config = dict(
    model='sound classifier',
    dataset='synthetic speech, music and everyday sounds put through simulated rooms and audio effects',
    train_examples=39062,
    input='waveform_16khz',
    targets=['distance', 'source', 'number of effects'],
    num_classes=[2, 4, 4],
    arch='tdnn',
    norm='batchnorm',
    activation='relu',
    channel_attention='eca',
    depths=[8],
    kernel_size=5,
    wave_channels=128,
    wave_strides=[5, 2, 2, 2, 2, 2],
    widths=[192],
    label_smoothing=0.1,
    loss='cross_entropy',
    init='orthogonal',
    optimizer='normuon',
    muon_scale='original',
    lr=0.017,
    momentum=0.95,
    nesterov=True,
    orthogonalizer='polar_express',
    adamw_lr_other_params=0.0019,
    steps=11200,
    batch_size=256,
    epochs=73.4,
    lr_schedule='linear',
    final_lr_fraction=0,
    warmup_steps=330,
    weight_decay=0.0,
    adamw_weight_decay_other_params=0.05,
)
Rows from block 2 of a small sound classifier, named by matrix and row number. Each number is 50 + 15 x the weight over its row's rms, rounded and kept within 0 to 99. All counts start at 0.
After each channel's rows are labels from the 100 clips, of 14848, where the channel reaches its highest value: "strongest on" is what is common among them; "loudest" is the band of the loudest frequency at the time of the peak. Only what is clearly more common there than usual is listed. The data: synthetic speech, music and everyday sounds put through simulated rooms and audio effects. In brackets: how many of the 100, against the usual share in percent.
# conv: width-5 conv, dilation 2 (model.blocks.2.conv.weight, 192x192x5, each kernel summed), inputs 0-63

conv.50:13 42 50 29 43 47 44 62 44 39 52 39 52 50 49 51 56 30 52 47 69 80 35 25 28 72 44 70 44 45 33 39 31 68 37 45 63 62 44 24 55 45 66 44 31 65 60 62 63 64 20 44 71 18 56 45 61 41 64 48 37 37 53 52
strongest on: wah (37 vs 13)
loudest: 500 to 1000 Hz (64 vs 17.5)

conv.19:31 48 58 57 36 52 24 69 57 41 08 84 68 47 33 60 55 52 75 43 34 56 23 47 47 42 48 46 63 48 47 48 29 44 52 52 68 52 77 21 51 42 27 59 28 67 55 50 49 48 40 57 73 70 31 39 32 46 47 26 30 20 48 54
strongest on: speech (72 vs 25.1); number of effects: 0 (66 vs 24.8); dry (50 vs 20.5)
loudest: 500 to 1000 Hz (69 vs 17.5)

conv.18:52 43 50 19 50 34 40 40 76 47 72 59 34 43 65 44 37 45 37 34 61 34 41 60 58 58 77 53 39 51 38 49 51 51 54 54 61 67 35 38 39 28 42 40 71 39 56 64 53 37 40 66 59 71 52 41 46 34 44 45 49 39 52 45
strongest on: everyday sound (60 vs 24.9); dry (45 vs 20.5)
loudest: 1000 to 2000 Hz (38 vs 8.3)

conv.112:69 58 59 56 53 51 54 70 40 61 19 33 54 68 57 43 47 73 72 59 50 58 49 27 51 67 49 58 59 65 97 42 85 43 66 71 54 75 65 40 56 37 51 52 47 20 30 36 53 59 37 49 56 92 47 57 38 44 54 69 36 30 72 15
strongest on: dry (71 vs 20.5); everyday sound (69 vs 24.9)
loudest: 4000 to 8000 Hz (34 vs 6.5)

conv.97:21 60 49 42 56 39 75 43 61 33 41 37 70 55 48 28 52 34 31 51 36 43 59 28 33 39 72 46 39 49 46 55 52 39 47 49 59 63 54 38 50 23 35 38 48 65 40 65 43 57 51 53 46 67 53 57 43 68 51 54 76 59 81 34
strongest on: dry (64 vs 20.5); everyday sound (63 vs 24.9)
loudest: 2000 to 4000 Hz (51 vs 6.8)

conv.168:57 56 47 30 27 38 56 40 57 67 41 54 69 44 67 51 45 47 50 78 52 62 65 49 28 51 40 35 23 62 56 46 48 45 63 18 63 63 43 28 95 35 53 69 43 33 54 71 46 28 53 67 46 24 48 30 59 52 65 50 37 40 50 67
strongest on: speech (81 vs 25.1); dry (42 vs 20.5)
loudest: 500 to 1000 Hz (65 vs 17.5)

conv.23:76 64 52 72 32 62 27 31 61 39 45 47 41 55 04 64 71 51 81 43 61 54 63 61 68 47 81 14 46 39 43 33 42 43 70 35 31 40 51 56 26 40 40 72 29 46 51 51 35 80 41 70 26 58 37 66 46 50 60 57 75 15 43 54
strongest on: dry (45 vs 20.5)
loudest: 2000 to 4000 Hz (27 vs 6.8); 1000 to 2000 Hz (27 vs 8.3)

conv.128:35 49 66 49 32 47 54 32 57 57 78 86 42 56 24 63 33 32 91 43 41 36 28 26 43 65 58 67 43 50 44 51 59 59 60 58 31 36 65 51 51 48 32 57 50 28 33 46 63 60 40 57 47 33 51 48 51 37 56 46 60 47 38 32
strongest on: drums (59 vs 25); dry (43 vs 20.5)
loudest: 1000 to 2000 Hz (32 vs 8.3)

conv.145:64 63 66 62 11 45 63 47 17 71 60 57 68 60 13 42 46 60 72 38 35 60 38 43 46 53 43 14 58 46 47 30 58 36 25 74 69 24 68 54 63 61 55 29 77 19 62 58 52 57 65 53 26 57 41 56 74 52 41 42 46 42 45 25
strongest on: drums (93 vs 25); number of effects: 0 (62 vs 24.8); dry (49 vs 20.5)
loudest: 4000 to 8000 Hz (38 vs 6.5)

conv.140:45 43 64 37 61 35 32 51 59 18 55 59 35 92 66 47 51 47 22 51 45 33 74 54 51 31 41 48 59 50 44 58 66 58 84 46 44 36 58 39 58 41 49 71 23 53 63 53 60 39 77 37 43 69 50 47 50 54 49 40 54 25 39 51
strongest on: everyday sound (68 vs 24.9); dry (42 vs 20.5)
loudest: 2000 to 4000 Hz (26 vs 6.8); 4000 to 8000 Hz (25 vs 6.5)

conv.120:80 49 37 42 50 44 23 66 37 67 46 39 43 65 60 33 55 51 58 81 21 34 20 52 52 42 64 62 49 73 60 53 54 43 60 40 41 72 32 60 47 52 40 74 62 74 51 48 09 70 48 59 59 44 53 37 53 57 86 37 14 51 69 30
strongest on: everyday sound (72 vs 24.9); dry (54 vs 20.5)
loudest: 2000 to 4000 Hz (29 vs 6.8)

conv.36:48 39 43 44 31 51 50 38 48 47 58 59 61 30 79 38 35 52 68 58 60 55 46 39 43 35 53 35 26 69 25 63 26 30 53 38 58 48 51 29 55 40 31 56 25 40 47 18 63 44 67 42 46 83 37 37 33 58 22 42 57 48 41 72
strongest on: speech (80 vs 25.1); dry (45 vs 20.5)
loudest: 4000 to 8000 Hz (26 vs 6.5)

conv.63:40 83 55 75 60 68 61 73 47 42 45 49 59 56 42 43 63 41 30 34 52 45 40 55 61 66 64 63 65 74 28 44 60 53 55 52 54 51 55 48 46 32 47 15 66 84 49 51 42 71 46 65 60 44 31 65 27 40 65 41 67 53 33 42
strongest on: everyday sound (80 vs 24.9); dry (57 vs 20.5)
loudest: 2000 to 4000 Hz (26 vs 6.8)

conv.69:32 52 48 43 30 45 46 48 52 60 12 70 51 27 80 60 37 35 42 21 43 43 58 57 58 56 58 32 06 73 31 49 51 33 38 48 63 51 55 27 50 28 38 37 59 50 55 25 38 53 58 70 61 36 39 64 60 56 33 64 50 51 43 59
strongest on: dry (67 vs 20.5)
loudest: 4000 to 8000 Hz (30 vs 6.5)

conv.151:52 50 37 60 43 37 61 38 40 30 53 88 52 55 39 49 31 68 39 47 70 71 42 47 52 50 40 54 35 23 91 57 54 56 46 23 52 65 64 55 49 27 59 51 32 60 48 47 37 62 35 29 46 41 53 40 39 55 51 34 68 70 73 65
strongest on: speech (55 vs 25.1); dry (54 vs 20.5)
loudest: 4000 to 8000 Hz (56 vs 6.5)

conv.89:41 47 52 73 33 44 46 39 70 42 35 47 39 50 65 44 53 45 63 44 33 55 27 54 58 66 52 63 76 51 57 55 53 54 47 48 28 49 37 70 50 70 70 55 54 72 33 70 52 83 54 29 26 46 59 42 61 81 73 50 51 51 35 41
strongest on: everyday sound (78 vs 24.9); dry (52 vs 20.5)
loudest: 2000 to 4000 Hz (28 vs 6.8)

conv.22:41 49 44 54 36 54 34 38 41 27 82 40 64 42 43 43 37 34 54 63 55 47 42 57 60 47 55 91 74 09 65 35 50 57 33 57 32 67 54 57 49 63 56 68 45 64 43 40 44 45 32 51 25 64 69 53 75 59 33 57 26 45 50 46
strongest on: dry (74 vs 20.5); distortion (44 vs 12.9)
loudest: 2000 to 4000 Hz (26 vs 6.8)

conv.125:38 41 44 35 36 32 46 49 45 56 53 54 71 51 74 33 67 44 53 60 47 48 48 33 48 26 36 47 46 37 58 49 49 41 42 50 60 56 49 49 52 52 59 37 61 59 41 51 39 57 37 44 63 54 52 35 63 42 79 41 44 35 51 56
strongest on: dry (42 vs 20.5); distortion (36 vs 12.9)
loudest: 4000 to 8000 Hz (58 vs 6.5)

conv.0:56 48 50 28 99 37 33 61 55 49 41 61 47 49 53 67 58 36 67 25 33 48 70 42 55 49 40 53 45 54 36 38 43 49 55 60 23 71 60 53 46 69 40 30 27 76 50 31 55 60 48 41 52 49 39 37 32 22 54 46 58 64 45 43
strongest on: bit reduction (71 vs 13.4)
loudest: 4000 to 8000 Hz (26 vs 6.5)

conv.185:43 66 58 34 37 79 38 25 66 55 42 43 42 39 55 56 66 38 55 23 45 40 38 43 65 32 47 32 45 73 35 67 45 49 32 48 40 41 63 53 49 29 35 55 64 42 48 42 23 62 69 70 67 67 31 45 52 53 24 39 47 29 39 66
strongest on: everyday sound (72 vs 24.9); dry (62 vs 20.5)
loudest: 2000 to 4000 Hz (37 vs 6.8); 4000 to 8000 Hz (26 vs 6.5)

conv.159:62 58 37 43 61 61 46 54 35 60 47 66 61 74 54 69 63 50 50 41 29 36 28 66 73 28 63 78 51 64 63 69 36 75 73 32 29 76 39 36 36 42 47 44 41 60 36 71 45 53 59 79 57 27 70 48 59 55 68 36 60 46 35 37
strongest on: dropouts (70 vs 12.9); everyday sound (59 vs 24.9); reverberation time: dry (51 vs 20.5)
loudest: 500 to 1000 Hz (41 vs 17.5)

conv.176:46 89 49 47 34 50 57 34 38 61 29 48 75 36 60 28 35 44 34 52 14 48 34 62 70 63 51 45 59 46 66 48 82 54 43 84 56 60 65 58 61 39 39 58 66 46 48 76 65 48 77 63 57 66 42 44 40 21 48 50 54 56 29 30
strongest on: dry (71 vs 20.5); everyday sound (60 vs 24.9)
loudest: 2000 to 4000 Hz (28 vs 6.8)

conv.66:79 42 39 71 28 35 64 52 23 28 71 39 68 41 63 30 51 71 77 57 68 45 50 49 50 30 42 46 63 53 57 39 53 44 49 36 48 35 58 52 65 50 22 55 68 22 64 47 68 06 61 36 47 40 46 58 31 45 61 21 25 30 54 33
strongest on: speech (72 vs 25.1); number of effects: 0 (58 vs 24.8); dry (55 vs 20.5)
loudest: 4000 to 8000 Hz (62 vs 6.5)

conv.17:68 43 57 31 51 51 78 36 48 51 36 75 57 31 68 54 47 54 35 46 50 28 52 26 71 31 84 19 19 42 53 18 44 36 64 42 52 43 48 31 42 30 37 56 45 39 56 49 47 52 44 64 46 43 49 49 73 33 47 21 73 66 43 68
strongest on: dry (65 vs 20.5)
loudest: 500 to 1000 Hz (39 vs 17.5)

conv.173:63 62 44 36 33 46 67 73 29 66 35 84 47 81 58 28 56 58 33 44 33 34 58 53 40 42 31 31 51 59 55 58 48 62 50 59 33 64 74 56 49 40 42 42 52 34 55 66 57 64 60 52 33 40 78 36 49 25 46 37 42 42 36 47
strongest on: number of effects: 0 (57 vs 24.8); dry (54 vs 20.5)
loudest: 2000 to 4000 Hz (27 vs 6.8)

conv.146:41 68 68 38 59 50 37 34 81 68 51 75 26 65 66 50 85 23 67 70 81 54 43 65 36 58 41 72 38 55 40 69 36 39 17 50 71 69 41 66 62 62 71 39 37 57 62 77 52 61 56 41 56 42 36 60 87 44 76 47 54 57 34 52
strongest on: dry (56 vs 20.5); drums (54 vs 25)
loudest: 1000 to 2000 Hz (29 vs 8.3)

conv.170:59 34 53 48 42 57 50 46 26 49 49 31 55 39 47 52 43 72 49 49 62 70 52 58 55 42 39 31 64 28 19 34 67 37 50 21 61 63 56 45 69 42 78 33 60 44 31 49 33 49 52 52 46 28 45 56 70 55 45 40 68 27 31 21
strongest on: everyday sound (58 vs 24.9); dry (51 vs 20.5)
loudest: 2000 to 4000 Hz (30 vs 6.8)

conv.148:39 55 55 67 85 58 27 50 56 41 64 58 58 55 64 48 56 37 25 58 47 43 50 59 42 42 33 31 50 66 32 60 46 38 48 55 41 37 45 29 27 67 33 38 50 53 36 46 49 47 47 55 30 53 52 43 40 41 41 34 53 34 61 49
strongest on: speech (53 vs 25.1); dry (43 vs 20.5)
loudest: 250 to 500 Hz (43 vs 21.5)

conv.4:42 81 74 62 42 52 39 40 57 22 51 25 29 22 52 24 56 26 28 42 31 50 59 45 54 30 61 78 27 30 44 60 40 60 55 38 43 77 48 60 37 07 50 64 67 73 17 63 62 41 53 69 81 34 24 62 64 60 44 38 93 61 42 60
strongest on: everyday sound (93 vs 24.9); dry (54 vs 20.5)
loudest: 2000 to 4000 Hz (44 vs 6.8)